Weights of a small image FSQ autoencoder: encoder widths [48, 64, 96], decoder norm batchnorm.
Rows from block 3 of the encoder of a small image FSQ autoencoder, named by matrix and row number. Each number is 200 + 20 x the weight over its row's rms, rounded and kept within 0 to 999. All counts start at 0. After the name is the row's rms in percent of the matrix's.
After each channel's rows are labels from the 100 images, of 14976, where the channel reaches its highest value: "responds to" is what is common among them. Only what is clearly more common there than usual is listed. The data: views of escape-time and Newton fractals.
# conv: 3x3 conv (encoder.blocks.3.conv.weight, 64x48x3x3, each kernel summed), inputs 0-47

conv.50,031,198,204,201,172,198,200,207,214,206,219,178,207,181,196,191,193,217,182,175,195,234,204,163,198,189,223,184,213,189,196,212,169,200,146,212,193,178,193,173,205,171,213,231,200,192,234,254,211
responds to: pastel; tricorn

conv.55,052,186,211,200,200,190,195,230,209,216,219,223,206,182,219,185,202,206,197,196,204,215,198,197,211,203,197,148,199,169,208,208,201,204,214,218,206,208,207,151,194,206,191,209,201,134,212,259,189
responds to: grey; pastel

conv.48,145,180,211,204,185,192,215,173,187,183,140,213,190,221,173,202,188,163,191,187,194,178,160,169,203,160,212,209,185,202,153,201,196,206,208,203,197,221,198,195,186,195,206,196,168,207,229,194,200
responds to: vivid; cool

conv.8,066,195,196,250,195,194,188,196,165,214,244,159,209,194,227,189,212,203,211,219,207,197,197,186,232,185,193,181,193,205,193,181,182,199,219,204,209,162,198,199,213,221,230,176,201,180,243,177,216
responds to: pastel; grey; Julia set

conv.49,046,199,194,178,215,202,212,193,162,203,215,205,186,211,173,163,215,222,168,175,205,204,190,182,200,204,182,145,192,209,196,216,190,201,195,200,217,212,191,188,200,186,177,151,199,207,155,237,189
responds to: vivid

conv.3,057,198,208,203,195,195,156,214,178,215,214,198,201,199,183,226,228,225,201,179,202,146,208,200,205,193,201,196,179,154,185,180,207,216,201,194,168,170,213,198,181,176,210,183,206,233,243,214,194
responds to: pastel; grey; Julia set

conv.2,128,195,164,202,240,169,223,225,186,193,152,203,212,192,184,200,173,199,201,183,210,197,223,193,206,174,195,192,170,196,179,182,210,196,204,185,214,223,201,195,219,195,196,218,172,176,217,196,142
responds to: warm

conv.18,042,209,208,161,201,195,210,196,238,214,174,185,200,202,236,211,205,213,191,201,196,187,197,220,206,201,184,193,211,202,192,211,188,234,192,194,240,202,229,227,211,233,230,237,192,239,152,198,199
responds to: grey; pastel; Julia set

conv.33,047,217,193,199,206,197,201,199,186,211,213,195,202,224,215,199,209,216,188,215,206,212,194,208,197,206,194,162,205,214,194,212,206,196,162,204,228,232,226,171,237,142,176,208,195,149,158,202,206
responds to: grey; pastel

conv.26,092,189,198,202,198,190,189,205,189,192,238,192,214,188,211,228,232,244,217,149,193,177,193,170,183,186,190,224,200,194,183,187,220,192,215,204,208,222,191,208,183,183,201,193,191,238,210,256,212
responds to: grey; pastel; Julia set

conv.15,133,184,149,204,213,190,214,230,200,185,153,210,203,198,170,205,180,206,206,183,206,201,216,172,199,173,197,200,172,199,181,154,187,211,213,200,215,174,191,190,212,191,204,188,174,197,222,188,150
responds to: warm

conv.38,105,224,208,196,204,127,215,205,193,224,205,202,179,220,230,200,185,190,161,197,268,186,195,187,192,199,208,197,190,180,203,207,188,204,188,187,194,214,186,206,205,202,159,198,193,215,196,209,197
responds to: vivid

conv.28,068,188,203,210,190,199,190,217,188,212,197,215,202,190,182,179,223,210,170,214,202,213,209,194,187,191,164,224,215,205,185,218,213,186,209,200,207,255,209,174,172,180,194,210,191,212,276,214,180
responds to: vivid

conv.62,035,206,211,197,203,177,192,222,212,219,240,170,203,189,199,209,205,218,182,204,195,170,201,211,184,193,186,193,190,206,183,204,230,213,196,177,191,253,194,205,181,197,224,241,200,234,226,253,193
responds to: vivid

conv.17,049,183,212,183,188,201,165,199,218,199,224,228,214,159,186,223,205,205,203,176,198,186,203,192,205,205,205,213,188,180,187,199,175,220,210,194,175,207,244,183,182,156,218,218,203,230,254,197,185
responds to: pastel; tricorn

conv.29,137,160,205,198,191,280,181,150,198,161,178,201,206,204,191,197,215,220,233,198,155,207,204,218,200,194,176,196,202,202,190,191,198,199,214,217,205,211,208,196,192,187,202,207,202,198,192,199,199
responds to: vivid

conv.10,126,208,216,194,132,214,207,220,212,210,203,205,168,233,187,189,213,212,209,224,206,200,187,205,199,208,214,194,219,212,207,213,223,189,226,238,192,227,199,191,198,203,228,205,208,229,241,238,215
responds to: vivid; grey

conv.1,039,192,206,195,184,198,218,228,245,208,185,232,205,177,240,213,199,223,191,230,205,164,207,206,210,201,189,210,191,208,194,202,184,205,191,229,204,158,194,213,229,164,225,155,212,217,185,196,203
responds to: pastel; grey; Mandelbrot set

conv.16,153,205,203,199,202,179,217,230,217,204,216,194,202,213,215,205,157,164,194,195,206,184,181,177,204,202,202,218,192,219,203,209,194,193,208,201,204,129,208,203,208,187,202,198,203,251,235,157,194
responds to: grey; pastel; Julia set

conv.61,072,171,195,208,190,220,181,175,184,174,218,187,195,206,187,213,197,216,207,172,135,167,200,174,192,203,158,215,195,185,198,206,203,199,210,192,181,163,216,209,201,182,209,177,215,161,178,205,211
responds to: pastel; grey

conv.56,141,171,199,200,201,206,226,223,201,174,161,195,197,214,187,196,196,198,223,168,202,185,201,186,199,162,209,199,134,197,161,191,204,197,231,212,224,194,200,203,206,201,211,202,154,209,224,211,188
responds to: dark; Mandelbrot set

conv.36,136,182,187,195,202,229,174,185,185,190,230,184,227,187,201,199,221,229,223,176,158,205,218,202,194,215,131,200,191,198,213,167,198,198,207,213,201,178,190,200,207,168,200,199,218,221,169,207,207
responds to: vivid

conv.47,062,205,206,180,202,206,207,201,211,211,191,252,212,217,211,181,204,193,194,209,203,204,199,219,197,208,204,152,209,224,204,207,201,210,196,212,244,260,206,146,223,196,181,196,203,200,216,232,188
responds to: vivid; Newton basins of three roots

conv.57,095,190,199,221,186,191,164,230,208,206,196,180,219,194,230,213,179,206,194,183,196,203,196,187,202,207,188,218,180,207,202,193,222,185,184,216,194,107,197,205,206,186,215,183,206,212,227,190,221
responds to: pastel; grey; Julia set

conv.12,133,189,217,195,162,219,201,173,215,191,219,216,194,216,226,201,216,200,212,198,170,195,150,208,185,205,188,210,211,214,200,208,200,199,214,219,201,227,204,212,130,177,218,191,207,242,199,204,220
responds to: vivid; cool

conv.6,127,206,224,208,149,219,181,146,197,206,196,196,192,236,173,200,220,218,223,217,184,201,189,202,193,217,199,198,241,195,212,211,195,209,231,239,197,191,202,205,191,190,225,185,221,206,211,189,237
responds to: vivid; cool

conv.40,132,238,203,200,207,138,190,210,197,233,207,202,204,177,210,201,185,207,160,205,246,194,206,185,201,203,207,201,190,198,206,209,199,201,164,162,176,195,203,202,209,212,163,198,197,213,155,195,192
responds to: vivid

conv.30,140,200,294,198,151,198,212,193,191,200,194,199,160,233,212,200,204,192,193,206,202,196,162,201,198,197,215,201,208,202,195,226,198,197,208,214,191,192,197,200,173,197,208,198,197,213,211,193,223
responds to: vivid; cool

conv.4,123,172,213,196,198,202,228,215,197,173,167,193,200,214,183,201,191,181,219,176,202,160,190,177,194,160,214,204,152,193,157,209,202,193,229,206,223,198,201,207,204,204,206,204,156,219,232,190,200
responds to: grey; dark; Mandelbrot set

conv.11,133,199,163,207,255,189,206,227,204,198,207,194,229,184,221,204,208,218,211,202,195,215,263,206,201,197,177,214,189,209,199,169,195,205,208,192,221,201,197,199,232,202,209,202,195,247,214,205,165
responds to: warm; vivid